From a checkpoint of a small multi-label audio tagger: norm batchnorm, activation relu.
Rows from block 5 of a small multi-label audio tagger, named by matrix and row number. Each number is 128 + 32 x the weight over its row's rms, rounded and kept within 0 to 255. All counts start at 0. After the name is the row's rms in percent of the matrix's.
Before each channel's rows are labels from the 100 clips, of 14976, where the channel reaches its highest value: "loudest" is the band of the loudest frequency at the time of the peak. Only what is clearly more common there than usual is listed. The data: short pieces for a synthesised band: melody, chords, bass and drums.
# c30: last pointwise conv (model.blocks.5.c3.0.weight, 384x384x1), inputs 0-47

loudest: 500 to 1000 Hz
c30.351 102 [138 153 221  77 124  93  98 128 249  76 152 148 220 114 144 181 129 155 176 119 135 124 129 124  97 124 109 229 122 129  93 202 113 127 106 128 146 116 190  86 122 114 100 126 163 141 140 114]

loudest: 500 to 1000 Hz
c30.64 109 [119 137 119 163 150 189 186 173 108 115 196  86  98 109 133 163  99 123 221 160 107 141 149 149 151  52 198 164 195 134 142 255 161 104 177 122  78 151 143 109 107 125  75 167 188 149 144 111]

loudest: 500 to 1000 Hz
c30.33 090 [111 103 150  99 135 183  80 123 136 131 139 133 102 133 137  90  98 186  92 138 113  71 100 140 168 103 139 193 208  64 145 121 106 173 123 117 132 101 129 103 193  92 151 140 139  69  79 113]

loudest: 500 to 1000 Hz
c30.47 108 [108 119 188 148  81  79 117 105 152 246 131 167 196 131 135  97 163 117 172 145  90  97 174 175  91 103 105 141 138 113  76  89 120 128  85 102 158  71 160  60 133 126 110 107  94  67 119 108]

loudest: 500 to 1000 Hz
c30.104 104 [ 90  84 184  68 117 199  93 146 149 239 137 132 128 142 145 119 109 120 198 123 131 131 143 153  83 120 120 135 193 166 129 133  93 142 156 132 130 149 219 189 111 112  88 142 130 140 109 107]

loudest: 500 to 1000 Hz
c30.134 111 [ 91 159 103  55  98 133 144 108 110 192  73 144 120 110 106 167 150  95 116 124  91 151 144 103 139 103  56 134 114 140 119 147  75 120 128  62 156 147 141 101 124 163 181  86  81 140 156 135]

loudest: 500 to 1000 Hz
c30.232 098 [169  81 126 115 122 101 127 128 184 137 144 126 227  21 107 147 168 162 139  96 133 133 215 219  86  77 162 176 149 124 130 109 142 142 149  82  90  84 121  80 139 108 117 179 111 113 135  93]

loudest: 500 to 1000 Hz
c30.377 100 [125 138 104 161 103 121 115 130 128  73 161 104  98 185 133 127 111 129 124 115 151 106  82 104 187 149 132 162 127 118  87 162 116 183  95 129 151 123 104 161 173 148 106 120 164 111  56  73]

loudest: 4000 to 8000 Hz
c30.86 102 [103  76 116 103  47  97 148 135 140  99 133  96 153  96 166 173 135  88 138 168 141 207 116 153 159 151  63  96  92 193  89 158  91 143 129 119 153 137  90  91 146 170 123 119 134 142 179 162]

loudest: 4000 to 8000 Hz
c30.14 105 [182 115 129 180 109 131 108 129 104 108 116 168 122  97 140 112 123 135 120 151 176 193 155 125 108 134 158  95 112  95 152 103 120  93 141  76 146 117 147  90 105  95 100 219 155 144 114 176]

loudest: 4000 to 8000 Hz
c30.303 102 [103 117 108  91 106  97 138  90 137 126 128 154 100 136 149 171 154  96 107 122  82 243  72 102 104 104  62 128  94 181 175 166  88 131  49  85 109  89 156 170 193 110 151 125 151 106 204 192]

loudest: 500 to 1000 Hz
c30.192 093 [ 97 125  90  96 135 196  99 161 224 156 148 169  84 107 110 129 110 110 122 136 130  85  82 122 197 128 124 255 125 141  88 129 102 187 114 152 128 120  77  91 202 133 124 105 132  85  74 137]

loudest: 500 to 1000 Hz
c30.165 091 [111 133 159  91  74 102 108 112 200 117 116 129  64 126 159 134  97 129  84 140 103 119 130 111 104 132 149 152  85  90 100 140  70 115 168  69 168  74 131 130 148 168 127 151 122 186 102 114]

loudest: 500 to 1000 Hz
c30.99 086 [110 164 143 122 201  89 130 122 197 112 119 165 126  89  84  90 129 134  82 107 110 126 144 101 108 169 117 202 119  52 148 124 120 149  81 157 180 159 114  73 164 167 139 108 151 142 113  69]

loudest: 500 to 1000 Hz
c30.179 099 [108  92 188 121 121 143  67 189 251 132 113 212 184 131 128 157 155 129  99  86 104 126 124 143  98 166 112 255 144 114  47  51 148 120 153 109 146 134 131  77 189 148  74 139 150  93 122 122]

loudest: 4000 to 8000 Hz
c30.332 104 [120  99 178 129  70 104  64 109 175 122 136  60 170 145 125 144 150 126 132 152 114 185 199 149 128 105  84 116  96 185 173  91 110 117 143 120 157 192 109 126 115 120 141 163 102  72 181 156]

loudest: 500 to 1000 Hz
c30.283 103 [ 53 160 166 132  96 212 101 109 151 119 108  93 126 144 144 115  93 145  85  94  69 135 153 151 107  87 101 161 130  47 120 164 126 133  83  91 133 128 160  62 183 162 107  82 122 111 140 158]